Rows from block 4 of the encoder of a small segmentation model, named by matrix and row number. Rows with one number within an expert belong to one neuron, the router's apart. Each number is 500 + 50 x the weight over its row's rms, rounded and kept within 0 to 999. All counts start at 0. Numbers have three digits each.
Before each expert's rows are labels from the 100 images, of 14976, where the router gives the expert most weight on average: "colour at peak" is the nearest of a few named colours to the mean colour under the peak. Only what is clearly more common there than usual is listed. The data: scattered letters and digits in many colours. In brackets: how many of the 100, against the usual share in percent.
# router: router (encoder.blocks.4.mlp.router.weight, 32x96), inputs 0-47
# gate: expert gate (encoder.blocks.4.mlp.gate, 32x48x96), inputs 0-47
# up: expert up (encoder.blocks.4.mlp.up, 32x48x96), inputs 0-47
# down: expert down (encoder.blocks.4.mlp.down, 32x96x48, transposed), outputs 0-47

# expert 27
colour at peak: brown (55 vs 12.3)
router.27:425536580404537449520473564534543445506465568453589538508449453512451540510470471438601554483539425524420494522481563505436418537418491496459542
gate.10:382577500391500456442500500500500500413438627500500500500500500500447500500392500362500500500610436500500570500500585500424500629500588500500500
up.10:408633500500500500500500500500500500398500500446500500404500500593500442500420500388500500500607348500500591500500500577401500587500500500500426
down.10:500392594500500500500500500589500500500549500500500500500500660400500500500455555500500500500500500428584594500500531441500500500500500568432500
gate.11:500500500500500500572285500500500500582615500500432557500454586300500500500565500500500500500500500500588423500479387500500500500500500500551500
up.11:500500500500500500500500500500500500665500500500409500500444606439500500500557427500500598447500500500500390599352500500500500500500500500500500
down.11:500500500558548500369500500636500500500500385500500500500500500415500500565500500408548500407500500500570417393500500537500500424500500500657500
gate.12:500500500500500500566500500500500500500390500500500618611500378500500500641500602500500500500500500500500500500500578500500500500436500500500730
up.12:500400500500500500500500500500500500500500500500500456500500500500500500500500500500500500500416500500500542500432500500500500500500359500500500
down.12:500500500500500500462500500500500500500500500589500500500500500500500556500591500625603500500500500591500392500500500500500500500596407500602500
gate.13:500500500583500500500500500500500500625500500500500500500500500500500604500500424500500500500500500500500602561433500568500500667553500500500338
up.13:441500620500500500568500500500500500500500500500500500500500500500500500500500500500500500500500500500500500500451500614379500500500500500500324
down.13:500500500500627500500500500500457500412500500500500375500596500500500500500428500500500500500500441500500500500407500500608404351500500500500500

# expert 25
colour at peak: pink (72 vs 20.2)
router.25:500462475479543404460419502468534531614539536525427543455481511468600544508494512606543503580428450539483475467456406387547539562526429534433458
gate.0:500419500433500500500500586500584500500500500500500500500500478356500500500500500500411500500500500500500500500695500500500450646500500500500500
up.0:500500500500500500362500385500500500500500500500500500500500500500620500500500500500500500500500500404500500500500500500500403500500500500500500
down.0:500500603500500500500608500500404500500500500500500500500500500628500500500500500660500665500639500500500500500583500343500500500500500500413500
gate.1:650500411500500305500605505341500500500500580500442500500500594574609500530500500500500408592500500607500500500500500500500420363500500500530500
up.1:393500500395500500500500500615500500500450500500500500500500500500500500500500500500500500500500500355500500500500500500500500644500500500617500
down.1:324500500427500500425641550500590500500500590500500500595500553500500405500500500500500500500500500500500607500579500500500500500382500564500500
gate.2:500500500500500500500500677500500500500500500500500551500500454500500500555500500354500500617439500500500500302500397618500500500500500500539396
up.2:500500571500609500450500424526500500565500500500378500500500500500500500500500500500500500500500529411412500500500500500500500500500538500500500
down.2:500500500656500381500500500433500604586500500609500500641500521500500556500500500500409500500580500500500500500500500500581500619402500500500500
gate.3:646500500500399500500500500612274500500500500500500500500407500500500455500500500500500500500500500500500500500500500500500500500472500409500500
up.3:402500500541500500500425500500500500500562500500500500500500500453500500500540599500587500612500500472500536500500407500500564568555331500390500
down.3:500410500557500382440450500500500500500500500500379399500461500372500411500500500500412476500500526500596500452389500553500500604500500500587572

# expert 13
colour at peak: brown (59 vs 12.3)
router.13:523521509430498566567580479554565444439420485539522527499445425533443589529443602553458567489512529548566513449521594485462461455518473535497478
gate.5:397500602424500500593500500500500500500500574500500500445500500500500500500500500500500500500500565500500544457432578500365421500500459580559500
up.5:418500500403500500500500500500500500444500500551500500500500500558452596611500500500500500500500500500500500500500593500340426500500428599542500
down.5:500500500660500556500500433500576500500500358433500500500610500500500500500500375500500500500500343500500500500500500500500560500412602500500500
gate.6:500621500500500500500500500500454500500500500500426615500500500500500560500592404469500568500311500500500500500500500500500500500500500500500500
up.6:500546500500627391500500500500396500569500500580500652444500500542500500500621500500500542500385500575431500500500500400500390500500420500500500
down.6:441377500500500500500500500412500500500500572500500500500500500550500500500393500500500500500393500500500500500383500467500583391580500500500500
gate.7:573500500500426500500452500577500574500500500500586500500500500500500500637500567621500500500394500500500500401543567500500500500500318500403500
up.7:500500500500500500420567500600500500500543500500417600560500603500626500455500530500500500419586500500500500569595430500500500592500500500615410
down.7:500500450500500500500579500500500409500585605577500500395500500500500446310500500442500500582417500500500500442561500500446500500500500558500595
gate.8:500606500500500500500500500500500440500500500500336500500500500500551500500500451500500500574599500500417416500600500500500609500500500312500500
up.8:558541500500500500500500609409367552577500500577434550437500500416573578500602500500500552500416500500500500500444500500500500500500500500500606
down.8:419500500500573500500500500500500500500500500500500500500344500500625437445500500586500584500500500500500500556431500500500594500500500409500500

# expert 28
colour at peak: pink (62 vs 20.2)
router.28:561543515498556495439403476541525452580497482566429425517444571421520503483517491427456558487457556473564470491479442556569501475512505434461427
gate.0:500568542500546500500500500578560538500559500591500567500500500500438500543500500500527500500500436546414500500548500573500472500553650500586464
up.0:500390500460500570500456500388500465586500456500500500557554446500500500462500424500500443500500474500500613500440500426500549500500500500500569
down.0:500472500623500396500538500640500500454608500567500500500500500500500500500537500382383500500414500500500500500371437397500376500407500500537500
gate.1:612500500559500500607500500590412539434500437459500520500500500565500415568500562500500500500500500520500500500500500441420646500500500500495500
up.1:383439500447527500419500500391573449500500549520558470500500500441500551420559468500579500500500457500500500500500500560500401500413500580500500
down.1:500500405500500424500574500500567500500500579500575500453500500500500500500500414416533500500500500517500625500390556500500500500500500500500469
gate.2:661424537388500399500500500562413500500416500500500478535424446500500500532500500572393500450500592500601456577500500500500500500500500500500500
up.2:565453500500398500500500500522500500500370500500576500500500500500580639500500500564500586500500500526500500603500500430500557500595450500500500
down.2:500500500500500500500500500560500390500420500500500386500500574616438500382500500500500500500556500500574500500562500500423500500559500500577433
gate.3:500380500394425500500500408500586437500500500500448500500500384455413500500500500500500567500500397500500417500500500595500500500500500553500415
up.3:500500500500500500500500500447500557500633500500500500500500425500500500356500500500500500500696500500393500500500356500500500500500500500500500
down.3:595500500500500500500500500500431500500500500500500500362500500500500500380500350586500522500500500500500500464573500500434626500500500500597500

# expert 29
colour at peak: grey (41 vs 3.5)
router.29:388476543470522517417491443487524498479574438432545448502501591462557443501533490589529482516512442426598458555582509522564394601461492474554448
gate.15:368500500500500500500500500550372500411500388500500500500610500500500500500591500500500500500400500500627500500500500500500500500447382500500500
up.15:500500403500500500500500500500626500500500578573383500500500411500500500443500500500500500500580500447359500500500500500500500385500621560441606
down.15:500500448613460500500500453561500644418445500500500577460603575500500500500500500500500500500500500500562500500500545500500500500500370578500500
gate.16:500398359500500598500500551500500500544500500500465500500500500500589500435500500416425383416552500500500500500500644461500500500545500500462500
up.16:657500415500391500500500500500500500403500500579450598500500500582647500500377500432500406500500570500500500500500500500500500500500500584421413
down.16:500500500500500500418500500500500385500500500500500428500421500611445500406500500500500500390380500500500423500500500431573500500500500425500542
gate.17:500500500500500500500555500500433500412609500500500500500500500500500500500468500559500432586500500343500399470563500500500500500582500412500500
up.17:557402434500351500463500500500500580500563500500500500500500500378500500500500500500385500500611500500500500500596500500366422500637500598500500
down.17:500500500597564500500445500500424500500500500500565500500500500343500500500500500500500440500500500500585500500566500381500500500500500500500500
gate.18:500500500434500500438500500399596562500500456500500624500500333500556500500500500500500500541500430500500500500500500500500500500588500500500500
up.18:384500500500500607414349500500500500500500500500500500553500500500536457500500404500500500386500500500500500576500574500598500500500545500500500
down.18:500500500500500500560500550401500574425500616470500606500500500500609500500500500500438500500500500500500500500558500500500500627500500500398500

# expert 12
colour at peak: pink (58 vs 20.2)
router.12:477432476546507433495481539538618509579526472487501448481415513361531442470502534588523543593447571524522498458487432476547521609506521490416405
gate.0:500457500500600500577500428500500500500562500610500500577500500372616500500500500500500500500500578459460500500500500500500581634418500500500500
up.0:500542500500424500450500500500500500500500500392500500500500500625500500437500500500500500500500500592500500500424500437500404423437500500568500
down.0:500593500564500397500500428500500500500500382500500444500500500421500500500500500500500436500500653457500420475366500500500500500500500500631451
gate.1:667430442500500500500466500500449500608500674500424500589500424592551500500585500419396414447500500451458471500459555500500415500500500500500500
up.1:443500500596553500500500573500500601500500500500531500455500599500580500580500500500532500580414616500500500500500500500500500500500408500500500
down.1:418592415551500500500500413500365500500500500555500500500543500438561571600500447500500500500386500500551569500500576564500500500500500500586541
gate.2:500500500500500500500500500500500500500500348500500505500528500554500364576500500500500500500500600500500500422500500500500500500500500500594500
up.2:500500500577500500500500742500500500500500500500500564500500500500500500500500500500500500500500500500248500500500410500500533500500563500500500
down.2:500500500500500500621500500337500500500500500500392500500500500500500500500500500500575617500500500500500500500500500500500582500500500500497500
gate.3:500572500500500500396605641500500452557500500433500409595500500500500500500500500386500500500500500500658500500474500500575500500500583339500433
up.3:500500500500500407588500500500500427500500500500500500500549580500604500500500607613500500549422500500500500428641500500500594500500500500428500
down.3:500500639585500429500500570610500447500500354426500369500500500409500500500557500637500500500500500595500500500500500599500565500500500500500500

# expert 11
colour at peak: brown (66 vs 12.3)
router.11:519511560357455501565493515519502486464458394391588499514475392510554587582493491449568523473527601488486535531470522505423493563516397471542494
gate.0:578636500500500531500500601500500500445500500500500613609368436539500414500500500500485500411589500416448500500500546538500500500500500500500633
up.0:500414500500500500500500500500500547551500565500443500423500617430500571424500415500500500500394404583500500500373500500500500571426500557500397
down.0:549500500500417500500386500564500500440558430500500500411369574500500451500548443500500500500500500500500500500570500500500500592500550500500500
gate.1:420358500500500500440500407500500500500500500500452500500500500443500500500589435500500500500344500592500500500500500394500406439500500607500500
up.1:553500500412409516500584500500423500500408500500500634500409500581500500582500500500500500500650615500500500500500582415500456396500500500500500
down.1:500438500500500500636447500500500500500500395431632440500584500620500500500500500554500500500500415500500500594500500500500583500500574500666500
gate.2:651500500500500500500475500500500500437500500500500384500500463500457500500500500500500644500500500500588637358500500500500500500500500500441500
up.2:500500429582500500500500500500500500625500500620500500451459500427500422500500500500500405500500500500500401500500429500609500500500500401372530
down.2:500373616500540500500500366500500500604556500500500500500500500392500469500500500500533500500353500500500500500454500500500500500420500500500500
gate.3:422614500500500500500500410500500440500500500500500500597500432500500500500500443457399635500500500432500500500500500500500500500582500547557500
up.3:500415500500500500500500500550500500500500455445341407500500561500500500500566500430500587452500500500500500374500500500500500500500500500500460
down.3:582561389500500599565500500500500309500500500500500500407500500500500500500422500500576500500500500500412500399500462500500500563438500500500389

# expert 20
colour at peak: black (65 vs 36.1); brown (34 vs 12.3)
router.20:487418499482580500410416509459520496477532564542500408541427514477493459375536459515500537530434540503539465475441377442465471507429544468474472
gate.0:500500500382500500500500477500552500375409500500500500500500372500455500500398500500500500378530577500594500500567500545385500500500500435500500
up.0:500500500500500500500500500435500500429500500411416500500500500500500500500358500500500570375500500624606500453583500500405500500500579500382500
down.0:470500500577500500601500466500500411500657500433382500500500500514414394403500408500500369500500500500500500500500500500476557500500625500500500
gate.1:500500500500500500500500500517500373500500500500500500500500500500419500500500500500500500572500500500500500500500500448664500430500429500500500
up.1:500500500500404500500500500500500500500500500447500500496606587500500556500553334500500500500500500500500500565500500416606500500390500560590500
down.1:500500500500336500500500500438500500500500500500500500500500500500500500500500500500653500500500500545534500500555402388500651633571586500516500
gate.2:500500500665401500500500500533500500500345500500500500500500500500500500500500500393500500500500580500500500500500394500500500500647500500500376
up.2:500500500500500500500500500312500500500500500500500500500500500500500383500500586500500500637500500500500500500500500398500500500500500500500500
down.2:500500500500500500419500500500500500500500500500500356500500500500500500500615398500500500500500500500500500625500500500500500500500427500500500
gate.3:524415500359500607500500500500500500500455428500642635500500500500500500547500500500500500500500500500500614500500500546500500500500500500500406
up.3:515500500601500500400453500500500500500500500500500500500615500434500557449437500500500500416500500500500310500500500500500500500500500500500500
down.3:500500319625500343500500500500638500500500412500500500396573500500500500500538500500500500500500467571500500500500500500500500560500500500500416